Weights of a small contrastive audio-text model: encoder arch vit, 7000 steps.
Rows from block 2 of the text encoder of a small contrastive audio-text model, named by matrix and row number. Rows with one number belong to one neuron. Each number is 128 + 24 x the weight over its row's rms, rounded and kept within 0 to 255. All counts start at 0.
After each neuron's rows are labels from the 100 texts, of 14976, where the neuron reaches its highest value: "tokens" is the input token at the peak. Only what is clearly more common there than usual is listed. The data: notes from a synthesiser with random patches.
# fc1: MLP up (text_encoder.blocks.2.mlp.fc1.weight, 384x192), inputs 0-63
# fc2: MLP down (text_encoder.blocks.2.mlp.fc2.weight, 192x384, transposed), outputs 0-63

fc1.236 [105 110 136  94 130 116 124 103 104 130  97 100 111 128 163 105 124 155 145 103 168 132 132 120 119 118 126 153 146  92 146 137 135 111 121 114 122  86 130 107 163 135 125 133 108 160  91 160 156 137 111  93 151 101 110  41 125 153 100 159 112  87 151 123]
fc2.236 [114 103 155 164 142 104 180 130  93 122 158  96 121 126 163  86 134 130 147 124 129 137 103 147 141 127 135 144 123  72 120  99 160 140 131 125 134 126 132 102 132  99 114 157 126 103 123 109 146 152 126 150 140 101  97 128 169 147 105  91 119  88 121 119]
tokens: "saws"

fc1.168 [122 105 142  97 142  90 106 110 108 137 111 117  98  92 158 122 113 129 118 147 153 132 122  98  83 151 103 142 157 104  92 107  90  86 161 121 130 122 158 126 156 161 132 114  74 138  92 111 135 113 108 109 126 135 128  67 116 151 135 156 128 115 139 166]
fc2.168 [134 163 132 175  79 158 120 112 148 122 143 130 123 127 124  83 144 125 111 142 128 137  99 144 137 117 112 142 135 121 135 114 113 190 124 129 105 103 119  98 121 152 123 143 126 116 104 168 111 102 135 210 135 106 178  89 112 177 139  90 150 130 137 116]
tokens: "pluck"

fc1.201 [144 109 130  73 143 134  88 127 130 119 136 115  77 114 143 130 115 118 138 147 143 138  87 142  98 135 132 139 137  83  96  91 134 103 204 138 147 108 153 148 139 152 135 135 120 146  98 111 130 114 115 147 102 137 120 108 136 141 117 144 123 107 128 139]
fc2.201 [101 131  93 167 144 135 124 171 144 140 183 141 156 111 116 114 159  77 142 119 104 132 125 133 113 115 137 124 119 118 104 117 158 179 127 149 107 147 136 114 113 159 115 123 143  81 159 115 104 129 114 156 125 155 186 156 117 131 127 124 164 162 157 144]
tokens: "bass"; "<end>"

fc1.250 [102 104 159  79 137 107 101 109 132 156 135 118  87 131 151 147 114 142 111 166 135 122 117 114  86 143  98 153 133 117  91 107 110 124 184 137 105 104 159 151 147 152 111 135 122 130 131  88 136 121 137 112  94 134 132 119 137 120 146 152 126 125 124 178]
fc2.250 [ 94 119 123 178 133 131 141 139 146 131 160 156 149  72 134 127 134  89 145 135  95 101 116 130 115 103 133 119 138 129 102 143 161 170 122 152 123 160 138 130 133 128 107 133 132  73 158  97 110 149 115 160 150 138 140 128 138 109 129  67 136 132 162 141]
tokens: "triangle"; "closing"

fc1.141 [132 121 158  99 140 105 120 132  72 124  81 101 121 150 121 118 112 141  83 131 142 154 148 104 136 172 122 175 156 118 147  96  99  92 141 100 140 101 174 134 143 140 120 124  90 155  90 112 146  85 100 121 105 114 100 137 125 157 126 145 109 117 115 125]
fc2.141 [103  94 161 124 137 124 143 108  90 111 106 113 149 127 155  94 148 143 127 117 139 146 125 155 126 130 131 154 125  90 123 111 139 124 143 116 131 101 143 106  94 108 141 126  94 145 142 103 162 139 122 144 136 101  95 102 150 183 126 114 142  85 115 155]
tokens: "opening"

fc1.269 [144 116 142  75 135 115 105 133  69 121 107  84 109 123 110 133 104 126  97 165 137 123 139 115 114 141 132 129 166 117 102  95 138 102 142 145 152 113 135 120 124 169 120 111 110 172 115 111 150  95 114  81 114 148  97 120 125 114 119 163 107 114 128 149]
fc2.269 [116 118 144 136 130 113 145 137  96 104 114 137 149 129 147 128  95 183 109 141 138 154 152 150 181 147 145 135 127 129 180 112 124 123 125 105 136 106 106 107 139 107  95 122 108 177  90 153 178 132 130 128 106  99  90 161 113 125  98 109 123 114  93  92]
tokens: "<end>"

fc1.24 [112 113 146  97 158  90 118 142  84 160 124  91 101 151 108 123 131 120 100 123 147 163 131 118 125 163 137 140 143  83 136  69 127  50 124 118 117 116 179 100 133 160 128 129 132 148 146 113 142  88  94 108 101 133 126 106 135 144 130 111  98 130 127 134]
fc2.24 [159 145 142 147 142 120 100 127 117 103 115 167 132 114 150  96 124 100 141 120 147 170 113 164 148 146 137 127 160 121 120 125 102 117 154 127 127 128 147 121 128 120 149 133 101 123 102 153 117 135  87 178  89 114 136  88 101 166 136  89 125 117 150 144]
tokens: "closing"

fc1.107 [118  92 117  90 132  90 116 126 119 130 132 117 105 103 132  95 123 107 149 132 123 137 143 133  82 134 129 119 112 106  94 108 125 107 189 157 111 119 157 145 151 176 125 117 114 152 144  86 128 142  93 137 104 164 133 126 133 136 112 140 145 128 113 167]
fc2.107 [ 85 104  94 130 139 111 133 144 136 164 149 102 128 138 111 113 153 123 123  67 115 121 177  97  96 135 126 141 113 120 127 129 120 193 127 144 110 124 130 126 124 168 133 102 104 120 149 112 132 151 119  95 139 151 134 138 103 128 126 156 143 138 110 165]
tokens: "triangle"; "low"

fc1.163 [103 101 147  97 129  92 100 120 115 164 119 134  96 108 146 144 125 135 110 140 163 146 130 103 100 155 102 152 145 113 101  99  92  99 191 115 134  98 177 122 150 164 137 105  80 136  99 105 135 103  99 109 113 129 131 100 109 164 131 163 143 133 133 162]
fc2.163 [118 153 102 138  91 160 124 121 140 136 171 129 132 130  98 132 106 142 121 137 114 115 104 127 122  98 143 124 123 157 119 106 149 190 132 159 107 111 114  78 133 143 107 142 147 103 139 158 103 125 133 194 162 119 179 135 109 107 137 131 102 128 103 121]
tokens: "swell"

fc1.26 [137 123 176  91 122 135  77  83 148 138  96 131  90 147 142 138 104 130 142  89 146 173 139 114 119 130  91 173 133 127 127 135 100  82 139 118 129 118 132 153 174 126 147 145 137 151  93 152 123 111 131 125 130 105 158  58 117 155 147 147 124 116 140 131]
fc2.26 [128 152 127 135 122 139  90 140 146 137 122 181 144 125 160 117 110 137 156 128 125 129 123 137 163 122 114 109 147 154 138 145 130 163 115 130 115 135 103 147 141 118 131 128 123 126 116 181  87 123 126 146 101 131 163 107 100 150 146  88 135 136 174 118]
tokens: "-"; "filter"

fc1.5 [105  99 141  91 180  98  95 114 118 154 106 100 107 121 145 113 125 130 105 128 152 141 129 115 107 160 110 156 147  90 132  83 100  71 171 121 121 101 154 110 148 142 120 112 108 147 112 112 156 105 111  95 116 117 122  80 113 139 125 166 129 121 127 168]
fc2.5 [138 149 159 155 119 128 124 125 109 140 146 119  84 146 141 132 118 120 107 167 135 152  74 117 134 142 112 143 168  98 134  89 118 181 138 102 115 120 131 104 144 134 115 166 135 114  90 149 119 123 126 165  91  94 144 103 119 131 150  77 113 128 148 108]
tokens: "pluck"; "opening"

fc1.20 [136  84 146  84 154 124 120 158 122 135 135 154 109  74 165 154 116 148 114 160 142 102  94 134 131 119 120 127 119 146  81 116 131  72 197 140 156  95 155 154 165 132 100 132 111 127 141  76 155 129 118 101 134 135  97 102 156 117 104 131 136 109 137 163]
fc2.20 [134 110 116 161 153 140 155 179 135  99 152 188 164  68 145 105 104 116 140 136 107  88 119 166 174 121 153 141 117 151 120 141 163 154 154 130 171 127 136 119 131  84  90 125 122 121 140 112 152 166  80 149 150 124 113 152 161 135  91  80 121 121 135 128]
tokens: "opening"

fc1.358 [ 97 105 145  91 131 107 121 120  95 135  94 125 108 134 154 107 125 156 103 107 170 143 155 138 135 161 131 152 128 107 151 133 107  94 140  96 129  62 167 118 162 133 118 120 114 165  72 133 160 119  92 114 148 108 100  92 112 158 109 143 115 110  87 117]
fc2.358 [117  92 157 150 150 101 155 112  90 109 123  82 122 148 165 106 143 131 144 126 121 145 113 132 147 116 118 146 136  64 138 116 144 124 129 124 124 142 117 109 117  93 139 145 111 143 144 118 163 163 131 130 125 110  82 138 159 145 123 110 119  62 128 125]
tokens: "opening"

fc1.213 [111 105 132 102 158  89  89 120 105 155 120  99  97 130 143 117 141 130  96 145 153 151 124 118  96 167 127 170 144  89 130  84  92  79 170 119 110  97 161 103 139 154 127 119 111 158 107  99 160 112  95 106 104 111 130  96 124 149 141 155 127 124 145 160]
fc2.213 [127 127  88 145 146 134 109 142 132 144 140 121 113 130 155 159 166 116 124 134 120 127  67 130 115 125 123 119 164 113 125  82 122 124 133 124  98 122  94  74 119 167 136 135  98  89 127 156 115 140 130 129 105 119 171 105  89 136 125 104 125 125 176 162]
tokens: "pluck"

fc1.282 [109  96 108 106 165 100 136 168  76 129 118 146 149  98 149 102 116 147 118 152 126 113 107 131 117 146 137 123 140 140 125 117 125 118 166 116 144 102 160 124 160 148 104  80  83 140 116  83 151 128 100 119 130 151  99 131 116 126  99 124 143 118 105 128]
fc2.282 [148 111 115 134 157 121 110 112 122  96 132 113  88 168 108 114 105 121 128  87 127 145 174 150 148 143 145 157 122 117 135 100 121  97 164 140 135 112  93 138 108 105 165 178 123 173 119 159 159 179  94  99 122  92 112 131 152  96 128  94  76  90 104 142]
tokens: "<end>"; "opening"; "register"

fc1.373 [127 133 154  92 142  91  85 115 121 168 107 122  80 104 158 142 112 121 122 157 154 131 116 100 104 150  95 139 172 101 104 125 100  89 157 121 128 129 155 111 156 159 124 114 104 138  93 123 138  98  97  83 110 129 135  68 115 125 125 157 126 116 155 155]
fc2.373 [ 85 135 131 159 115 128 151 109 132 158 130 136 114 135 147 171 134 157 135  60 126 107 128 118 123 110 117 126 122 121 160 175 121 174 105 134 111 137 144 129 138 126 135 113 124 138 124 142 131 139 144 115 150 141 120  90  96 153 138  91 118 103 117 113]
tokens: "echo"

fc1.251 [135 157 110 131 106 130 111 145 104 118 143 131  96 118 102 126  97  98 119 150 135 105 129 132 125 169 148 116 168 107 103  86 141 143 150 135 133 110 154 133 120 180 120 130 135 148  78 136 114 102  84 121 139 151 126 116 111 109 118 126  92 145 113 114]
fc2.251 [163 149  68 133 141 153 121 182 115  89 152 143 144 117  97 117 119 109 133 144 119 133 171 172 145 143 176 123 126 120 125 114 165 142 147 126 171 121 135 129  90 136 119 113 135 146 114 141 134 130  78 136 138 135 130 180 122 105  85 124 132 147  90  99]
tokens: "noise"; "bass"

fc1.90 [122 108 143  87 148 100  94 131 111 140 117 138  97 107 155 146 126 125 107 154 159 137 106 118 100 164 108 148 154 110 102 102  97  74 201 121 138 108 163 140 155 156 128 114  89 141 100  95 151 109 101 114 104 136 131  93 123 145 128 159 137 125 152 152]
fc2.90 [142 136 144 141 117 176 131  98 152 113 133  93 123 115 125 119 147 117 114 132 153 115 127 139 121  79 128 149 119 151 126 131 153 189  94 138 122 119  89  99  84 116 138 151 119  87 138 164 139 146 155 128 143 106 176  96 135 145 140 125 134 101 162 132]
tokens: "pluck"

fc1.341 [122 121 157  89 146 100 104 104 123 144 113 106  93 107 151 124 126 115 106 143 144 136 108 100 100 154 115 162 168  95 113 103  99  81 160 122 123 117 152 107 148 152 124 129 106 148  89 111 146  99 123 108 117 124 143  57 135 136 144 143 111 111 163 156]
fc2.341 [123 135 110 195 126 147 102 144 176 128 140 168 147 127 141 124 150 113 147 121 115 119 103 159 124  96 126 112 136 138 133 143 125 193 135 136 107 121 103 113 112 120 116 109 118 136 129 169 115 165 115 140 146 135 162 121 100 128 123  64 135 114 119 146]
tokens: "closing"

fc1.63 [101 153 153 104 122 104  91  94 130 167 128 121 125 124 161  98 115 133 147 127 141 160 126 128  95 143 126 140 151  92 131 135 136 136  94 122  75 129 162 109 129 157 103 123 140 142  93 139 111  78 129 123 125 131 148  50 122 146 140 155 117 132 153 137]
fc2.63 [162 137 149 118 116 110 127 125  86 119 139 108 111 158  89 132  98  89 101 109 155 163 185 116 140 157 137 140 123 141 100 134 119 103 145 145 132 127 144 135 116 137 144 149 120 130 145 120 119 104 116 104  75 113 113 157 153 143 145 122 108 128 145 161]
tokens: "-"; "closing"

fc1.244 [126  91 125  76 146 108 101 130 112 144 144 111  79 108 133 160 108 128 134 137 142 128 109 130  97 144 138 126 123 104  83  81 132  86 201 150 146  84 171 138 164 174 137 130 123 149 126  97 132 139  93 107  99 137 126 117 131 133 110 140 144 124 113 161]
fc2.244 [ 94 135  91 162 118 128 133 123 156 148 133 137 151 145 136 106 174 133 132  68 105 140 131 105 118 158 115 148 131 127 150 129  93 148 117 104 115 128 152 132 143 146 140 107 106 119 149 118 127 139 137 144 145 151 159 138  99 163 143 160 166 157 119 132]
tokens: "triangle"; "closing"; "low"

fc1.135 [121 111 140  74 164  91 114 139 102 127  83  99 147 150 119 121 120 141  73 122 149 142 170 105 130 171 118 168 136 128 152  91 105  93 149  99 130  95 158 131 127 138 138  95  95 159 139 115 150 101 101  75 106 131 106 131 122 140 135 163 124 123 125 143]
fc2.135 [131 122 137 163 138 150 130 107 131 103 117 140 116 123 171 105 143 138 149  90 126 146  93 167 144 114 136 166 137  78 146 122 144  73 153 100 150 120 134 102 115  95 126 164 117 151  89 147 169 156 113 161 149  90 131  69 143 169 113  84 123  85 141 115]
tokens: "opening"

fc1.146 [128 145 101 140 147 107 104 133 131 153 145 135 122 126 121 186 139  93 121 109 159 132 133  99 133 145 104 113 141 149 117 136 103 115 116 135 135 122 123 114 143 162 158 108  96 121 146 152 100 131 106 100  86 156 163 133  59 149 136 135 128 154 185 150]
fc2.146 [141 114 150 116 143 137 133 146 151 138 131 134 126 110 182 113 132 127 109 108 120 111  70  95 110 127 119 136 122 141 133 122 129 155 124 125 132 127 105 117 119 142 125 127 122 125 132 124 116 139 158 115  95 132 155  83 132 170 130  83 156 129 255 156]
tokens: "echo"

fc1.362 [122 105 147  85 161 103 105 141 118 139 118 132  88 100 161 148 117 128 103 166 140 129 115 113  97 155 112 146 154 105  99  93 100  88 195 119 146 108 159 124 166 144 131 117  95 144 106  96 149 112 107 124 114 123 122  93 126 137 121 162 133 127 155 156]
fc2.362 [135 144 131 128 115 191 121  97 141 107 126 101 139 128 122 109 131 129 128 161 113 105  97 134 119  84  96 132 160 114 111 118 161 188 108 125 138 140  81 115  97  92 108 140 122 113 131 132 119 130 163 173 154 126 171 129 137  99 142 125 137  94 125 121]
tokens: "pluck"

fc1.242 [139 104 140  86 148 135 100 106 143 120 107 139  80 114 159 148 101 142 136 160 132  97  80 114 129 136  94 153 161  98 109 120 110  65 199 123 152 126 131 160 170 116 146 150  92 133 106 112 151 129 126 142 128 111 117  80 140 123 133 123 117  73 146 129]
fc2.242 [131 157 103 187 110 124 163 151 117 114 129 130 155 116 136  92 132 126 144 165  90 134 102 122 148 142 150 125 141 107 150 141 143 159 103 102 112 158 126 108 123 102 105 126 136 118 121 122 147 113 118 166 150 111 131 146 145 139 116 123 120 129  89  77]
tokens: "<end>"; "resonance"

fc1.321 [120 112 149  89 143 103  93 126 110 142 119 120  97  95 144 140 108 121 107 156 152 130 126 107  89 161 105 144 165 103  94 118  98  97 176 117 143 115 156 124 152 157 123 115  76 155 103 110 137 104 104 100 114 145 134  99 111 143 131 163 127 115 139 159]
fc2.321 [126 147 138 136 125 151 104 120 183 109 139 144 150 116 156  72 117 108 142 100  60 113 101 151 126 104 132 144 130 134 157 135 112 157 129 127  90 137 111 118 116 104  95 117 158 136 114 164 162 153 152 141 130 130 158 115 139 100 132  93 124 129 135 112]
tokens: "echo"

fc1.79 [125 121 173 113  91 119 131  99  99 135 110 143 110 107 164  97  97 156 145 129 178 124 130 135 112 140 126 143 125 119 123 162 136 141  99 105 127  92 150 116 171 129  97 141 111 113  78 147 136 126 106 112 153  98 109  48 142 176 111 144 104  94 142 123]
fc2.79 [123 148 138 157 112 118 180 147 112 143 144 117 114 125 148 126 140 162 108 156 146 130 108 125 157 136 130 128 132 108 154 125 144 177  90  92 121 123 122  76 129 125 102 129 150 105  96 147 142 102 148 141 140  83 121 125 125 134  97 153 112 130 131  73]
tokens: "saws"

fc1.172 [135  89 127  83 141 119  99 134 119 129 141 116  72  91 152 131 116 107 145 147 133 128  90 133  90 140 137 133 139  85  90 105 130  88 197 139 151 109 145 143 160 162 131 143 105 149 107 115 124 127 101 149  92 133 132 104 139 140 112 124 128 107 147 148]
fc2.172 [ 99 141  88 166 146 124 121 149 148 153 147 137 157 140 108 102 168 110 132  94 119 142 155 116 125 128 128 130 121 136 133 124 123 190 104 125  90 139 124 115 116 146 139 104 149  92 152 135 104 126 126 123 149 145 176 154  97 126 140 164 145 172 106 142]
tokens: "bass"; "closing"

fc1.218 [121  92 127 107 161 113 120 154 112 117  88 157 126 107 163 124 101 147 100 147 131 115 120 140 133 147 127 152 138 124 141 135 102 128 197 106 155  85 123 130 159 131 120 107  72 182 108 103 159 136  88 115 120 120  93  98 128 139  99 118 129  90 139 136]
fc2.218 [146 102 142 135 147 140 145  98 129  98 116  83 149 136 105  81 159 108 135  88  93 111 146 142 137 103 117 128 130 111 101 119 152 122 122 141 155 125 111 143  91  83 123 118 128 148 169 124 132 170 151  96 178 164  99 140 160  90 147 128 114  85  98 163]
tokens: "opening"

fc1.118 [123 108 164  77 136 106  99 113 127 144 122 125  95 101 158 142 101 134 100 169 155 125 113 105  90 145  91 142 153 113  93 109 103 106 181 117 139 118 164 127 169 158 116 116  92 138  99 105 128  84 118 126 110 149 133  91 119 140 132 174 138 123 150 160]
fc2.118 [139 147 113 173 115 155 169 133 110 130 134 131 143 132 117 135 106 131 114 135 116  95 107 125 139 118 118 112 140 158 123 108 140 216 115 121 135 103 112 116 137 111 125 115 124 117 149 146 114 138 138 149 163 132 129 135 130 136 133 105 123 131 100 126]
tokens: "swell"

fc1.128 [143 129 154 100 103 121 119 112  93 120 104 118 124  92 132 115 118 115 138 156 132  98 116 121 110 117 118 113 181 121  85 141 145 110 121 149 143 133 125 123 139 154 100 124  93 129 109 139 124 100 105 100 134 153 100  88 126 135 126 134  96  94 168 152]
fc2.128 [130 126 157 109 139 126 141 132 125 124 130 124 102 132 165 125 112 170  90 156 115 132 110 129 176 153 125 172 128  99 190 109 114 121 145  85 122 114 116 128 129 115 109 159 129 170  87 135 180 124 148 133 103  83 111 139 149 124 123  88 104 117 139  87]
tokens: "saws"

fc1.292 [125 118 161  94  98 112 117  93 101 140 107 125 105 110 159 115 108 141 142 138 151 125 139 116 102 146 103 145 145 110 105 137 120 111 141 130 137  90 156 137 168 148 105 139 115 142  74 125 132 116  93 105 150 114 112  60 137 168 126 149 109 106 134 154]
fc2.292 [142 146 147 149 135 129 169 127 113 126 133  85  98 138 120 145 156  83  87 124 118 121 118 108 145 125 104 159 151  81 139 115 135 175 127  98 128 144 113 101 102 129 143 146 123 103 136 123 145 109 149 128 116  99 128 138 138 155 141 115 120 111 173 125]
tokens: "saws"

fc1.45 [155 140 147 104 116 114 126  96 148 126 133 114  58 131 121 153 131  96 130 160 122 120  80 134  94 154 113 157 136  86 103 105 106  80 173 130 139 124 170 149 162 133 144 151 129 144 122 116 116 119 134 149 100 102 146 128 146 132 158 121 103 123 125 129]
fc2.45 [123 144  89 172 134 111 118 145  87 128 150  94 132 151  89  95 133  97 162 101 137 185 156 147 146 130 162  86 147  84 118  96 167  94 101 174 119 145 136  94  98 150 140 131 151 111 135 146 114 110 107 136 133 140 149 136 102 130 125 121 129 147 115 114]
tokens: "noise"; "closing"; "resonance"

fc1.371 [121 123 148  91 135  92  92 115 106 149 103 125  96 113 145 152 124 122 109 149 165 140 124 104 108 155 111 141 166 106 114 110  91  66 181 119 135 104 160 121 156 164 128 117  94 145  91 115 136 103  99 102 107 127 138  90 112 144 119 165 143 124 140 155]
fc2.371 [157 138 159  94 140 172 104  87 177 114 125 119 131 129 155 148 129 144 124 143 111 100 110 143 114 103 112 165 119 129 137 159 117 153 126 108 132 101 126 129 102  76 110 136 160 122 131 144 150 176 172 138 128 125 169 119 131 105 143 119 117  93 132 109]
tokens: "pluck"; "swell"

fc1.315 [118 114 158  84 106  94 122  94 101 138 109 104  84 124 156 110 105 140 149 112 168 137 138 114 109 155 116 148 149  95 115 129 130  96 128 110 141  76 153 122 170 150 122 131 111 156  80 142 142 114  97  98 148 128 108  63 122 163 122 163 110 102 132 141]
fc2.315 [132 152 126 184 137 118 174 141 102 138 147  99 109 133 135 131 160  98 106 128 120 119 120 116 146 134 113 147 151  79 133 115 142 173 115 108 117 148 121  91 106 118 138 150 121  76 144 118 139 110 140 149 141  98 140 128 135 162 132 137 134 114 157 122]
tokens: "saws"

fc1.196 [102 119 148  92 143 112  86 106 129 154 114 103  75 147 148 146 137 131 106 139 136 129 103 104  95 149  94 163 165  67 136  98 106  81 166 115 114 125 146 135 131 153 138 143 105 158  99 107 150 102 125 140 106 113 139  83 137 130 146 132 131 114 156 132]
fc2.196 [133 138 108 197 139 120 134 156 154 137 150 138 117 139 126 181 127  83 120 109 132 114 117 126 124 123 116 124 153 144 126 108 126 174 125 116 107 121 105 101 143 127 136 142 123  94 156 146 110 157 127 126 118 118 185 115 111 105 121 107 141 113 138 154]
tokens: "closing"; "resonance"

fc1.176 [116  99 135 110 141 137 128 126 109 108  78 144 144 104 172  73 118 144 141 130 119 124 114 131 127 122 123 160 164  87 142 133 129 131 145 106 136 134 119 124 129 129 100 117  83 171 100 131 165 123  99 128 148 138 113  61 143 154 118  98 114  93 156 120]
fc2.176 [156 114 178 126 137 136 158  90 136 105 126  95 109 121 123 119 135 121 131 156 100  98 109 133 163 103 113 150 123  87 115 111 160 134 129 129 142 140 101 136 106  54 113 171 140 122 146 125 144 152 167 119 140 116 105 136 205 103 140 104 112  76 116 122]
tokens: "saws"; "register"

fc1.235 [123 105 143  69 118 104 112 132 130 143 145 137  97  94 146 137 127 114 148 153 124 131 106 127  89 137 124 134 127 106  82 128 122 100 193 142 133 136 177 151 158 152 125 136 128 127 136  81 117 133 107 143  91 152 144 125 143 149 125 123 144 131 128 160]
fc2.235 [ 80 106  68 152 165 114 143 156 129 149 159 100 146 144 120 113 158 121 141  86 122 126 141 121 106 117 139 126 130 107 108 105 153 151 122 150  98 127 133 103 123 148 139 116 140 111 161 112 131 145 124 107 164 151 154 141 109 129 110 146 154 139  96 152]
tokens: "triangle"; "low"

fc1.44 [116 135 129  73 150  97  95 113 112 134  81 115 132 150 139 122 107 142  70 109 154 151 161 104 132 186 102 176 145 128 152 112  84  92 147 101 118  99 138 127 132 133 136  94  81 156 102 143 156 103  99  92 103 115 123 111 101 142 136 170 105 137 140 142]
fc2.44 [113 105 160 122 135 109 120 110 102 125 110 113 105 133 175  88 151 140 144  97 146 152 109 142 129 144 132 155 140  81 132 108 125  64 149 113 143 107 155 120 134 120 129 147 110 149  89 120 156 147 109 143 142 108 100  68 130 172 132 110 114  94 140 132]
tokens: "opening"

fc1.134 [120 112 144  88 144  97 101 113 111 154 113 117  95 108 148 144 118 125 102 149 179 137 133 101 100 157  94 144 165 110  98 120  92  87 179 119 143 120 168 128 155 159 138  98  96 133 124 100 141  81 123 109 105 141 136 100 110 153 138 178 142 131 157 162]
fc2.134 [145 164 137 163 103 162 142  82 153 104 140 124 129 102 107 126  97  91 123 129 116 123 138  94 106 106 122 127 128 143 146 149 115 213  96 114  90 143  87 117 155 117 164 121 112  96 161 144 128 119 126 154 124 135 138 133 129 135 149 142 107 150 146 133]
tokens: "echo"

fc1.195 [126 123 148  90 140 116  91 112 119 152 116 137 101 103 156 136 109 141 125 158 143 130 119 107  94 152  90 144 164 108 104 116  96 104 170 116 139 109 152 120 160 153 108 110  90 160 100 112 136 106 104 123 121 137 134  88 116 141 128 160 135 119 132 148]
fc2.195 [111 137 162 101 132 133 141 114 165 140 157 151 134 121 130 170  89 161  96 142 117 103 120 146 138 115 137 123 117 158 151 108 106 157 137 124 148 101 122  94 150 136 116 117 150 126 123 175 119 108 183 134 124 101 156 144  82 110 144 132 136 131  32 115]
tokens: "swell"

fc1.175 [101 131 183  81 103 131  98  97 146 148 135 134 112 134 130 139  85 163  96 151 154 142 143 140 105 141 113 166 116 148 147 129 132 132 148 106 112  91 161 137 150 147  95 134 148 174  88 119 136 104 121 114 109 118 133 114 135 131 122 133 146 149 103 123]
fc2.175 [133 125 106  97 115 155 142 136 143  98 122 107 167 124  90 167 112 107 109  99  89 112 192 116 103 115 131 143 109 162 133 158 152 195 105 116 154 154 123 153 102 125 105  78 113 140 164  90 134 134 145  84 134 164 112 194 143 125 115 168 130 125  98 138]
tokens: "-"; "low"

fc1.154 [103 113 114 125 124  94 144 153  68 131 134 153 155  94 142 100 122 140 113 170 126  98 129 119 115 144 140 102 143 147 109 129 133 143 129 127 130 109 140  99 147 174  86  88  90 106 127  84 143 117  87 126 119 143 117 132 117 125 101 119 130 133 108 129]
fc2.154 [138 128 105 114 127 121 105 123 133 125 143 124  87 185  94 129 100 136 104  92 129 138 196 123 129 164 124 169 105 132 143 100 101 134 168 115 131  95 105 153 135 135 150 172 123 172 109 145 147 147 112 107 134  93 137 148 143 103 130 131  88 122  84 129]
tokens: "bass"; "<end>"; "register"; "pulse"

fc1.59 [134 103 113  89 138 120  97 132 112 122 143 126  84 103 140 138 116 109 135 140 149 141 103 129  92 150 135 152 145  91  95  95 134 107 212 134 152 104 141 149 139 171 144 133  91 150  92 114 143 129  90 148  97 138 132 109 130 152 110 135 124 111 146 144]
fc2.59 [ 89 134  92 158 121 136 130 147 168 156 171 135 158 130  98 125 170 104 132 108 101 123 151 118  91 118 128 115  89 132 117 126 135 157 128 134  95 137 141 136 115 148 107 113 154 112 172  96 107 136 122 147 159 155 187 167 129 117 123 117 153 171 108 143]
tokens: "bass"

fc1.27 [108  87 127 113 154 126 124 138 105 117  92 137 125  86 163  90 126 141 154 139 123 115 110 131 120 130 123 170 155 106 134 109 125  79 173 106 152 109 136 118 155 122 106 130  70 152 120 122 163 133  83 124 156 126 115  77 145 153  99 116 139  98 126 132]
fc2.27 [139 108 167 140 150 135 147 102 140 113 124  98 131 130 140  98 136 137 143 147  93 112  99 149 167  99 125 145 128  91 133 107 168 140 119 127 141 140  96 126 102  42 105 161 156 128 144 133 149 168 162 117 147 120  99 127 194 102 132  95 112  70 109 114]
tokens: "opening"

fc1.120 [ 97 118 154  97 110 102 120 112  59 136 104 115 107 126 154 117 126 159 126 127 141 124 151 131 119 146 140 136 128 103 133 139 122 121 125 105 117  81 159 118 158 140  96 139 119 169  81 127 145 122 104 101 150 120 106  76 140 155 113 120  97  98  88 115]
fc2.120 [127  99 169 139 150 101 181 142  96 118 122  99 125 132 156 122 119 140 121 139 127 121 125 130 164 133 121 151 136  87 139 124 144 167 118  95 139 144 117 103 134  79 113 135 106 125 139 108 162 160 128 104 133 102  74 139 162 121  99 124 112  73 131 119]
tokens: "saws"